Weights of a small image embedding model: 24-pixel images, batches of 128.
Rows from block 2 of a small image embedding model, named by matrix and row number. Rows with one number belong to one neuron. Each number is 128 + 32 x the weight over its row's rms, rounded and kept within 0 to 255. All counts start at 0. Numbers have three digits each.
Before each neuron's rows are labels from the 100 images, of 14976, where the neuron reaches its largest size: "responds to" is what is common among them; "place" is the part of the image that holds the peak. Only what is clearly more common there than usual is listed. The data: made-up waving flags.
# u: gMLP up (value half) (model.blocks.2.mixer.u.weight, 768x384), inputs 256-383
# v: gMLP up (gate half) (model.blocks.2.mixer.v.weight, 768x384), inputs 256-383
# out: gMLP down (model.blocks.2.mixer.out.weight, 384x768, transposed), outputs 256-383

responds to: teal; purple
place: centre
u.706:125141080107140146127139159120072085167123099081121091151093132110112083195131156116167117200184102121199133116177147080104111129115117074139136142083104112069062118127150102133123110098123233189104098110149126118111167091198111132081161117155152070137118140158128013146116125090112187128151121178118160130126149116124184132122150129106065121122122161111141152168142117076144140100096
v.706:120116102110180215201106139155090115144182083103087135177149120117115122183110107111180104152206096134137148161190121077126096153140101132127069087095120092118114099135142078070119141040121161147096126125151154116121195163166133149035146141153100130066115115144116071123107112132119137179157105136132160094157145134140154162055162134090111106103152234059151151142102139096183071104108
out.706:119123090119090090111147151108156122120112139111171123104143094097153132172107088111171085121208155147156144095155131078133137103115136128186134201129153155177162057134165101129125157139125157088159140122176140122138065115060147111136186167144117145185141097114139166080102144101099130170074137102160069108125051155142156118116161150155109163093116170144202152097122142152166057110134

responds to: purple
place: top right; bottom right
u.649:092180110144192169192130139137164083091156106068116117133098140149117138156120128108173115165162060143177167161164119141138139123110118126126126072065102083105104128167113128075114179084094192117087150158145130153105179148168141120061184119130105110118117146145094087094133161136141151149132133170128158104189103091132168168109138114141099162148140175118153118114082182108160081133128
v.649:118125089114192168161098149138142111110150070104073129193125151159143104189163076127155109186190077163160160138178128081119087126145137116123073124087128112128121123171137097116087134061136175133052123151135110144147199179181130186042133121189112121102074151133134088124144129149116104112157134128130144120148160123125111231083170145142135136146126247047133149143126155074167090087142
out.649:096142121101097119197119108087092124163096161148157104155060166119119122174133131119095158115182145188154090119131147092081138153131124131082142111062074149207146192116132156137154139117127121081122108147103120184183120151119129122103088151041113087102094106140097138120095137128110134075144098148172097106082148163148151125125111157127124125145143119178140124066133089190174138164203

responds to: brown
place: bottom right; centre
u.735:170153108099154155171088131133139108089167075134124099188120100123107119154153093097162079191131124190141186142163124124125105128097162098131113156111124120113123087146109091074129175093115144170103147128132188169110148124173151109116159128119149086120095120117104102136142097165095149115103105169106156085180100000111133178125166113100097155129153157097170165154112132123134144135085
v.735:120107098145198160156072157166100116114144086158093118145127132159155144165196120170168113130185105127133153163155120062104109144150124120145115132090108179106129099207122065117109100099139145111075161165148136163168197100146125135061082133147128136084129104100165099136139110153105119107118120126137161131131148127152127232142158112129144142096123245062132159110139100099176104087093
out.735:107091140144099154128137088155119142109090142111138157176140144165133078104140142097075078116166125123119125101174113110143137107137167107134168091083134106178127142144174118102140104050110130133156169161160121136227104113106162095156149156170089069157114132144170122074102102191116112135115115168130052130093103122054108080177128100245088097145145082129138151080128098133207104107144

responds to: many stripes
place: middle left
u.312:134117099083126236159103108095152176130211063138064165199074134108162158163127115157084149130167109199120177183157113116138127144164154150089061132159121148125149135171168131087077135037138113127101125101149201170138155128152120191076147148155145093054121119134145134163113096075124137140159073123121148122164132037163136160075141163153140185138170185068123123176117088126136133073124
v.312:165142108088170150170113155134123099104158041131128137228172127160165064157174124133144092152185075118160147127199101139116137139150115097122114164104137123120095081192131072129049163109104159126101142151135133145133179179179130138077129116116094120099084125138153105137100127137113102117141077113108126124129128102134106198106146108113139133134129208121143194110117134095182127130112
out.312:105113101144068143093137122112140149127059148148137148135120137114145133170131158216131159155155134100114127139190137124124122107100116091105132084157123176120130134086129119132190061131111101163151107119168073166108059133098161114148155156191128143120153155135178127094112128157168150103144107075184059149118145175125115084106146130136144095094115095100197112058125173108161194147096

responds to: white
place: bottom left
u.759:091113113124200218133095097109108148151204127130061147151068133124117135163138102135157150124158087206106141188163099078122103144116198139155046090080099148140169139140163111119134139060136116096065135115152137128182180130169132203071118137186107091067144111159151133164147115136086121156184112138104192151133138128186158184057141141180152195154142200080156130190111120101173092074133
v.759:192193164101144147143084136120082130117150131095117156140147129156104157114086123100116113122138126126107151154175149166150132143157134162056104109133112152115123172149103076105131150101056150141094121132111127167139125208114145154103157098095129109131096113133159149160099166088133106203148097144102144121199125084077101162099062144106098116126122134112167126091101109138129121152172
out.759:128092115213133080128154140148165123133135123094137130128116190116108160142126177119139167204171199093255083173168147133080159112097127092057087129129101115161156104133123132124140027135116185151133147123140130148108089132096142135156124104162149108139148150145210088118130118168140161096141120093155115106152170162148128139122131146086132120131122138127125153146123161102155118119105

responds to: white
place: top left
u.670:127144101099178188157073208115115132084161090129098090147100116121104167181140118145116133174219081150145198157207128112128123140072156084118109157126127134100093141168119071102139135062117182148109150121163170149136174133172133134074114146134130069127099111095178106139140105139079201164168141128087181116168151042100177180126128114141113176126112202093135190124119128098175113086093
v.670:166122116137128184129113144149091181146164203131143118081132117109075251144139143152123076132160134127082137107146101055065112154102117136135096171154143140062114141108160112083209118088117140099132105155113138113145126156142122151138086148150108102092108131117142122124132114133103166167148188098100133129118152128112168158114150163148123143100121149110112143161141066073174115066142
out.670:144159132137093074150154182140128107070083092103112149165157089112167142100122159175173118091137128106125197128107084172179143123165098129121130108128098106109114105035201110181122173111134077152117101099101235088039087187103113095129101140197154147122103082126154121179127118106163088164147112108122126129158166093117139114150143121029060144102125166121185127113106185163104161124045

responds to: purple; green
place: centre; bottom left
u.503:118107151144173222193084087133087099160210081100083126142070123130130170140129120137152148116195078202134165206190139100164138120131154147121089073120119139104159123184123091127100124098125112116086149139157177127169168141166128150055153105174125070040133146171152100175154109112116106132122109135080157146170108124134116174100116111122139167144165182095148129166115100120157086119113
v.503:131120113097209157161080134165091106165171086109095102151107112128124123146162121124140116155193065149125189182183139090123144126114112102130125113112114138097119121180104113097133143094128141149088186131183182173165190123165116138032128118143155066082145127149126088131134106152105165150119129158116141118151101081137157181083108110085130125130175246093150168168080104104192089125081
out.503:124118091098106170160131086138127128131113105126120102117121146114132120175155089129116105196193110115141128143086133114159127167120107196085135122159184162095109120138130151101124124154099168188137130112157103128139116096073161131145164187137106079116174157145173086066125119126131167117162120140155074159127155114147148141129135143114139105108172152119180134139152106109126100129150

responds to: many stripes
place: bottom left
u.435:112110125137169224172104076108107096131223093114085124153095112159134171161141115115153130109180084229086152193178139137152126123124191140143057100109113133124175112149156088109093126095124095098071109089144131134177169135159137161056135099137116072034125137174141149188130101104121103125143112143095146132130106102149121150105170119176138162139153174107150137177118106119139126123127
v.435:158159120097145121146099144099102116137151092113078108151181141105125127147123105094126066176187080136173136145205135134148082159167183120107072129107123137119087112153120046104098127111084170105063148133141147163136187196173109191059161119144107088125111090132139113127083112082109137138150117172121146085141135077092132162080135157146112184107136226076150177187125165079179130123116
out.435:140127117145104073103110091108117144156076112127139096113130161132135173196140143131129140221176116107219105133122099143113125111111100129106123111137144124134112130112148149137141071162111162130141083132180111146127125121088131128149143223137159085138129162116122045083094103141144160141159119152211108127115150159119142111144125102090116120124136142135150138139149135136133139155142

responds to: many stripes
place: centre; bottom left
u.321:114108117136164224172107076104104098124224092115081124155092109158140169166146113116149133110179085232083154189177132136150122123124191141143059109113111137125173116154159089108094131091126096098071108086144132140181168139158139166055133103140110075035122134173137150188128100107122107128144110145102140135130103101147120155106170118181136163142152179102150129180114102116140128127131
v.321:158151164106170125166081145103084119111153130098059120176123127154101116163140073092101106165166081161161178166217126133149115151206188115105069109084114177138087110159133060111150124093092159106052150116150147157151157194156110213051159136154127080121117092138144110129089111121100117152147140123113177115158121083127135163059125138125132151138140201091163170173105159096173109117129
out.321:136122117144099066100113091104117152157072116129136097111133162130141167202144150129123143219178112107215109123124094147112128106114102133114126112140140120137115128105154152137143073151112167131134086130179104144123120127082126125150143231150162078134133165115130041088092100142149160135154127154204109121107149159127127108142125099092115112129131140128151144142144141136131141149141

responds to: white; black
place: top left; centre
u.122:080105120117172200153090178109141094116177079123080089168122138119133118175133112111172152165220062156154192184191091094132148128104139102136075103106137108136086083168130118120128121029180174157095145121169146135141198115162109157054117128171088110083140132116170099121115116101101156147132099100110169130147148112166143133099143130112112151142137239068123129144132131108181107118100
v.122:157133127153123194199116137095112157131181200115120126074117112107078255141117127127124146145161119120131148159172112104126104135076143124127092073116132126135096138105144124087255116080119155085120150149149131121129134156135084162094143150129082074096110129142143100119107140135084184215158179105105161133132149120136196146087139129102127170113143131106153135156127115107143122094070
out.122:105105101159128143191148217096138143116124116107110125088137161135103122083163149151174177093147152102145111170165115135087191042165145145116115099191064104145114094117133123131106114146158118134099117054066159149102118134116143185153174090126175111121134104146136069078144125151164078082149145063145105084170155155111114189108139113101136171089097189160127155128136127171143158167124

responds to: brown
place: middle left
u.563:105190060085106180095140147109213057076159115092120112137148157112146174172092089060144176176130118149177147123122111159183143120101173143131093121106075120125061146100126133109125187024123186113104110180135129171123121176137087131096187113127161143151153145116134112116109152119168189131166123160156156132168136061141129129103137107166083202109128142123160056150129170126140157125105
v.563:100093127137170151166110145128117135136152031124132121222100148192175069126167124134148154140176079136175163158158149103117135127165142094122141160150137138148133122194104119140048122120149139180093161123184154128131218112180147122067144130159140121081115115098160115128155125145114102091124087132096147115149140112153075198154130137119149124143127174081161138099145086115166113090111
out.563:154072112090163146147108099114093101145085130146104126122162155077121134115146129140101116104114098110168161122127136122131126116108165119143146078127082137132159150131184117092098127112168172135174073071106136150168126171172155171058145131147106097113139113164132128122119115113112092100143118083195081153158141163115112106111110144100131128117108087080124101143150116177144179075120

responds to: white
place: centre; bottom left
u.212:069114106117202222156087098113129112142215110103065131159103118117122169159117074200166179122184087216089192176158103091135162094125165132117066102103127102139160104165141142120129181056153134103077124129152111143167157119148153152097109122214128091056145147159124129144130105155097128151146110107085152169120116118182139160104106125185136163120124186094135099169116153097182082115112
v.212:109144079049136160141106138109109165131172123098092131185103109100085184159113120177149129166123142138118223123162042098168152116142151132119111171094153132142098088157116071140159160098124138121096185118158143151120105169123097132115172145134093082120124099172147108106093163163063142149123111165132141158147124079119159218093128145128110158143138170097145125133163083110139128099087
out.212:092144067206139115152139165181117106179124114075137154124155195128162169150131196173164163178181181125237081161205128138128156082112115098046098140152104108118122079083151158122134066116142149133128158119118130173112057125098079189148091071127129132157153139133178070095126137111133156117150147096128119116154176177137133106067122153087112144137145141140134090123108148113174129154076

responds to: purple; red
place: centre; bottom centre
u.36:173170105100166170179087135104120134110184041145086128183122129118139131143116109166101131153137108167127164187198107133140115143067163127097084089126132146163125122156114068107099151078147131118085182142183192136158157159112124193112151127118163105084098079144170123134150122120094127154160112129118160122155113096106145167066112157145106162130141174093131166124118085116145119108138
v.36:127113102158145115145127089187097152172126162136146068101135119106072215104172137125159071118206044135104155124156135150075180147125177095122164119173145147102160076149084081071227113157111113085141136152154130120144161139227172112107110095109122075105098130117110125162091063134090181159166126103110087099102107112066125147137105138175109150112116116125107185160131109128184136124128
out.36:114185136123130111148051145173155104007142104137108125151118139120135133153164160082159197147166125176171078142120161190097150163119143153175137089142122147119034188136145123071126158101120133083122106132085177134195118133117114124113078106217074129098114116123165147117141162117128092108153114141111161189190132104069147145159144123105156120054138126135090140105144115126092118121113

responds to: purple
place: centre
u.123:077102138125190215170102102135109097155211085105093134154094129148142151150141120106133142123227056197126162203175146129156156123114166118144094072096106143128162099164117127105107131077123121134090157107173168137175185077165135133034152123153114080052153114161140118160130124101116112125129114114089174144147114123144141138089164093140119136147164199110128151164127154116172098094112
v.123:138120114115181181168097123174098109151196122118117120168110113135119165143125117102114119124204101140164210183187137132126123149155081115123141100108113131119103134145087112098196108118120137137113199135178174146139153144158117129057144136137159083084140130140141106127116138128079143134092128156093157102161144083131150136130112139083093122124186167117187141123128116086178096114123
out.123:127123075163128129130151113115202144160147101082133138084114189127142156129132163101122147146205139083158117184168125093137157138123108136111119092160152133133119130124123122089141084147123170212114162098121145154117105106090160143128177108144123083132159142152163080080167139103111157022162124102122087138109187164179122149108130155100131141107156158106153147141173109119151098124106

responds to: many stripes
place: bottom centre
u.351:116126176161167165149104086096090121164157134159131112099134125109103147112171174127162117108135117180135119194180089103114079194086163098142108118067119148158145138144147089156141110153170101144121146096213122088166142153156118172134167097116138078099176117167110171164131108140087134118112154156067160102119107116188146164103080158097141128123164158117184169171119115156110147120155
v.351:101133077144091194123149070172118132167197082074143108153111134160177128111130135156154112087216102142117110121125164145137170083124097088099128122158128126077174160119115162113079163131069103108118106192119155140135174124169139107105108090140072113062088159178145107175169123131170108089131090142082112182097093139061102120137151128178122150164103131135101079171120115102180133095139
out.351:095109098122109163141131135131085158227146204138102105144155054120131124109074177153070147058118130154031161120082119114141136129079136127085123206115125159164126153054093131120128121110120079066157134079131094148150116130110125142123135133085112154085133132124069177146074105190127048190136124166094117107073081103114118136101145110160135166083144137086112135132070140150151149076162

responds to: many stripes
place: centre
u.193:096110154146172171148087120151083138176160154137103150102152129117088153129147142131184080111155123126107103149137150088072077194124089162190074123064117110092120077157151089111167115130130135135110120128173074087146151147160141179115105103126180110090160168148090127149128135158082124153132149175098151080126171152144146196078092118101149096087158189107158165144130152107176106106137
v.193:156094082130141155148140120154068191167193118142106109141175114081128133140182132186181059100187080108096105129140121107083127168160112127139100161125156110104126112128130089118107097143128127122124144143150135110129202159171171167099078137099112138076117125134139135165114105140083113143149100119099109097104171153112143157083131166146137123092137228069124149151135092083232091084146
out.193:096129158129124121126091148081099147178111174146131115149146109114139132039118158128035180081108144132039122099138117085089101132114105134051144143131090110132136122105103131083139063092187160060115102117081110111152172104154076093149161077098133130159132145122130186130151078120118098186137110112083190100120124116064106108088110116145145166143153154105081101177139129126120178108141

responds to: brown
place: bottom left
u.390:133165118109174180127088177110144069095168094124099105163136134129112123140132063109184115194176066154129204148186134148134130121122153144104086125084125112109086111178103093125135165053106193154089152141143136185152180176180135136057124118141105107124112106111134116127118146116116177160162126130109157122177138117120126162121132112116078127102133202095143106119116159100191071136102
v.390:129158093085119179162138110169136124067188172051098141155092070100086172132093074127140178114114140136119127144100153153149151100121064165105126132130106123145140148085121145037215187091077099100082102142105140174083105173134178151132128141150097128087116159174122085119096156132124134209159151155167161140163118037091167120069134093131098157129155111140154079109094164142138134138108
out.390:144074218138124132149126209127115136151186097114113193127090116114103174167147090151151126135116132107166101151064083161133142161170109122152146143103073135138097129106119171126096163132119077186136111133152149088118171084151116139118134182127121173107123118148149065154105079160135089093153155102122117098131168107105186133139145115024115194135087127156185178126137163175118135132121

responds to: green
place: top left
u.473:100113121134168225174101070108103088136229097113089117146085112162134173147143121127160128101178089222088156194173133137158138120117182136149068111106110123131177106160145075114098127106119093106077113091148128125182167140159137153061137091134124072027125140175141148185128101123124104125135124146093144131135102105135116158114169118171129152138157169109148134169120107128141129125119
v.473:135118148137116124142119153085133111146130072119028108140150182135138139201126087112129110191176082133180142127203137112135093152144184098122058087077131138114081106133133071144104112084135193107054121146149124111147159166152057212075142126210101105117118113133136096124103098091134140128142136129132120109124142137143136157059155168153125164118094220039115141200145150045182114110127
out.473:139124120141108070111119097104122142144066105130142095117134160131132169208138152130133136226178108109226119123110106147119123120111109134108129114130144120141104127112158152137133067141114157116136085130169122138116135132083129127151139233132150077149122156118121056093104110144140150139147128148212108126117153157118147121134120103085105122128126139138158136141144140127127141148136

responds to: brown; many stripes
place: centre; bottom left
u.644:115121126130156224188107076100112102116223095112080140160096111158147161155125113122151145110186092240085152197179130142158129125133187148121062104111112135127173129136162103100092132093128087101066099082146149148173157143154135178066140096153112078030114145171152155177122082089128106127157117133103145150131110092142124142095173129173138164140151165109157135167104113132133132130131
v.644:116135103113198147164077163131111165122136106141091140144110147134115118172152112200119118190175083170162177166166071090136120177173170119125095117085112103090091133190122040093137134077120181127078132134170142137161161163173148144058150123149079107119126088106124088152133083137095144131171136135131169128155156093158136207104100149132164156103124219079143160161107084109169126079136
out.644:129155122171106079106121119107099154157058108143130113134153166136138189198125141121151138216170131111218141123133111164114113128136109126107127113137125126121117122098159140128135094159110137137154077137172107124100124131097105129152178222151167094150145170109133050085092105134139159163144106133193097132122152137119146105145137087067114098143120105134162132148161138169128125174139

responds to: green
place: centre
u.160:134128075092139188130125144114137120087178105144086071172117158106142182176110105181109145149180090145156173163183108130168156107086158095073067129134154132114121116137121094095112154048149138087074128136159181167125175110138111135092128137133096119087134104104184125120100105114101158146127099092140178133152130081131150132144158125151096194145115192075119122132122123119150148122094
v.160:143138144142173149173109114137119155120156183080117103080086094110051255116103132134109147124159125147081169157162103120115114147051131134140114104111113157149119129105131134090232118124121129098120151153172131158155132137144122149100141115103083075099153118146130127117104122133072171193131184117114156158140112129141183142108122107109068150119125122146156143130117129129140117117094
out.160:145129143152111110143075104136143124120075098125141100072152147141086169161156122119140159162155078142135172140129095094093110164125154112136110046134059101103142130144128106118116148178124165169111134068124155095121094140125135145126129117179166110109079131163150109141151152151104138119185126103084072137127161171085130122113108113107110138113170149101170162083125092122070157179112

responds to: white; black
place: bottom left; top centre
u.285:091052110092166142191094163146092169176139099172104115172154105071106120143190130179173102150160097131126156159168054040086082165133122106162120147114156076107105079159137095109128102116164124147109166102174176097140165135155127147101100154132127099079148139104157094135085066177060129171137113099123124090099184099171136196106138159074159105117164180079141173126145109111150106116117
v.285:160123133114146170171105127102102116125148168098109125112158085119077236178111134160123113141167100146121121161202137120141123139091150130126088074096119137138114065100147074096208128087089144110084110118172104098140134136164113163093155136166114064109126148142116108148076117064096177249171160117115190092122146062105197145093142100109101179092143168089158172159105172115128110085097
out.285:157145132167170106124149065131152123000131107119129152149133109123165099177122137177120107144071156143061147088083118132186165131091121136049140151149148123154152113056104156098160112066134107111121093148135129136133131159126111155175079151121071126137162169124045109092160089179174142160152100145122131124127103151118134103078106097103128111125137076143152140098099166106105101178054

responds to: green; many stripes
place: centre; bottom left
u.23:064101141141182208170117093123106130142223090115066154151057114141126148147124123117138165125185081203113147197192145100152120138127171143163076094091105124148174093150151123110107113092142107125089143100183157128172175100164121178053154138160138062054169137162122116159156106125111101145115117126096167143135110099183128176087135106148145152151171207098156150166122127111165106088132
v.23:144142151112178140163100133139093104147162123138092100164156134135129141139163124109149090140208018137148136159222144102131105147172149108123141106113138125124114103177087068112143096116095153113084159142165144130167207172224134159043124116128149086089106128121150122159101121117106136164108139126096141107136136083129113180095132148116124125109144209074142173130113117082196082108089
out.23:116120077167075124091132113097202150156125101119138137121112175127169159147128178102124151167229137080177091139121115116124165131089104154083123101146165137162134104107123132133142078126110157184134148133136123180110086104038148139135148158134143076147170172149188100084149144136144178062167131132152102146135182147167123135129108136079135131111166131124184134127154120111153117111097

responds to: teal
place: bottom right
u.383:079093106105154205127103139131072126189149122115126138182115135124102156208148111122151101155215123133146161175172149102114132149170095136109107130112109112075096144161151074141187131073113174140113113143162169141157137131164091143103124125144149092073132134152159052119098113136066156178132125126124162146123169136148160171090092096092127148125164157119134138161126103069143107125087
v.383:171151126020118137112156166114122123071130135116138096198158131105084148134093132145159091159158077115138126116152120147191085155117108107099122176145075138143073145115118093120164123103064144162103104148110161165117133181158073133069141116112082117143099094126178108091117150120115165185142125180145166092160162105084151115146159143086089102118121174100102108082141111111141171090119
out.383:157122089150129111137112154140135140137058143139161118088129138106116150171112198173137088127185136081090120124106132093101117123085136088128136108067131117140107101059132174129147068107182119118124060174187134170052061147134099159131105140127175170178145131131124137093086144181103125137122126115127073121070093176086117093110163075128137143143088106134149150080147123098118102113093

responds to: many stripes; blue; orange
place: centre
u.171:084075051136128189115114113119153113113188107124129093160174123151127163143112093160132173102157118141082155127116117142148208091136132139107096150155202134127141075155098122157119154099204117150137132151122185157153140084114125124122084113149090148039111154109188131143060096104110118130126116060093104130086105135128100106144132123166109128125085158099072103134154124101212103144147
v.171:127100041107130178097112121113165118118174088110098069141112149137136152147098080159090179111153128151095170133123133172168179091090131133094086159151183133096149120131081125158111181096156127157106140148123199192161131130115121132112088117161105154064092140096185121154112104114127146105153097062113112152102112142114123103126144106173109141146080148100077092147166095101201104125152
out.171:163148193123118125161153117165148114195147119177084122135113095144140113068143145097156101130165121123160094143140160078100114126137157123150138114132149183159140146142131110067165129075120116140095110084104150087143107137101137152105139098163161125106156188138182182134189080083153157089119167175124146141111210181124103141091130093113133095173090153078072162119166136148138158174086

responds to: many stripes
place: middle left; top right
u.311:103074115140152206181083115148055159155183087126087155169112103095122126207150109136133088147182124169136151181168146086108110159167123133147087088136127142116133085166145083071110108055108143123099156119157198134156147115131132175093116159144127093048100128154136083151103088100088105138158119127120130110105148135120174184080133142134164140108151189074133164180125117048180074069141
v.311:104090111131162146184105152133098137127136028155096137204171126134181061147176098131139134146156100142144159124159102086109122127167146123109111141103153092119138112200120092112033155104152141111103132130154121127135193149166137147095098122181100142100119144111126122147105105145125103109142078117119118122120137120141096212128147133134161130130111206072143139125120101111173103123139
out.311:101104090153163118151158140138124147074156139105191101143114148125153142119106119083183135126130168111050091150200198163080127054122102120098078117083162130112126155119167120078139072103124139137109182129107118193076099141122121138125129129083156162087147147128148148090118125194152164114149152112124091117102031084174079121114112141108177132128062111106222074121161122101164107114099

responds to: white; three vertical bands; offset cross
place: centre; bottom centre
u.129:154163133122165146115104189102109108084141098139114089145126139158141123132141068110139107188182067127186166136176172146125156133140146118109100138143121154075088127172104075136113151089076208139096162156132147169147183153169179133070121118147128120153084105104142129130144163096129173136157107119105169117183142106100127157138165136138098145116113180108107142110112121109191068092126
v.129:179156096140134183218098170155082153139146106094087108129109078105104170166126115133118108172198111124140170147187168130132114123084112098074117105132096138080112151140135107071146126053059179123085168110126169172116158173166124138069117140148142068091072113122165075131163124113093187221163133180119167130148153102068173153115183140096094145118109185088164137130101086103150085091086
out.129:147119182144159146133142181154102137180174121128114221123115143154115198207138121147130118098126140100140091148076092138161129136091102162139122165119115127181139148125084153146138156131124114132143127132117147107146167113121107134143165211097140087106137130131165094160098051166144008131150167122187112121133112090112172150152125139087127140146135134149172135128082145203081107164173

responds to: purple
place: bottom right
u.42:145095155174164171234075136130093169140152144128104148125072100113089167169135103128084134154207120181144169178159154106126154142107158112101099048167112156147160099135150083064173095081133129102117153096139170121161151115159175147098131166179127082076079115136145111171106109090092145193216163112133152088138138155109185132136167157143126134103112155094103164152078110100135050061158
v.42:158120099136123207172090150082117127096174139102079123149096111153114129174111072090112148180185099176114177141200151134139163122142165117081053138147113152117114121126130089091139147026101158163072119124116179175152179146148137172070136144157108082097089119132159077140125121105117127147190125127090169110167166096080140136094170129144116090122113205082124149166124105091164103105150
out.42:144100145189060121139127126116109103147133108112177117115164174105159095149135124138133124137159100117145164134139175133103117083110200103161131158116104128135136130138107146132100136168111127117106107138126097136120053129106096114138105080116112163101135146109108112125096119106075131150128145094134056145125113183129069104129157149140143178142085127121144121150186127135119105081091

responds to: purple
place: centre
u.579:122141106081153094123136154137125118098179092158102098165087151129136149108134115197079148124147069093143189154138053113144153140133140136107148103119120149185104150178065078136133102138170148107103176138198124109152143159120106113115147132126111144101160093108162138099130124100088128155101085124132149117161114124165113172151095147101135103141110165118126114087168053095194129126111
v.579:189103118129107134179139106094124123131169147114120063103158134127126197123144137197107166143142103112156164120155136157175159121094161087117108173198145161126153109120089103150178126138192120184129163094159152135137145165144168156135150099130092080100109104137164156168083096105128176098151144146055130129144078130114122094102135147167079096129105144114109133137152143110165140139090
out.579:177155168121158099101102157104167120125101126131120109058125101136180121118142158106103096130135068117134147122172190077119133202105077125129121095183113126170142189129110155208127187139193154120130165200118080159137071105109147148121081100117138163127171116110136148129158181137134099177154131090090111207114120110112143102117112147096118117113117178188115144139116097093080157165088

responds to: brown
place: centre
u.100:118157083052160195131101146110109196137166085157116092196081100085097121135163134180082088165141094180143170140145096063126117160135189128137074194108090119116101153173132081037127142067123134098123105116135164133144149121154117121100145142119113116104113094107120107148153076159062178210178104158126199111116177010142128212108104125115134167112145172096179110168133100117163154075064
v.100:142118091142138170148144191127119172147135140117156099124098077135088156150143131138114129188145117111124146106150166078081119163119162081100097203205143159074108143132156092051191142054108167105144094111135184147107151106151140118098070160142109098109065137104145061150159068144106174169177153088122208159068151073114156155139134140142107167113084137118080147175162060095151136056136
out.100:150104156162192143101157118139105108118110136157124155097121138146120084151138094124067096110183175142174078099149133155131123114089126116121094148172133172155150142131124122151105066151130129095154132182140098127163107118111153131135110105044057153067156169117126181133103112163154134117154126078097045105124065161101114117145131097119143142161152125144139103116084195124168157137200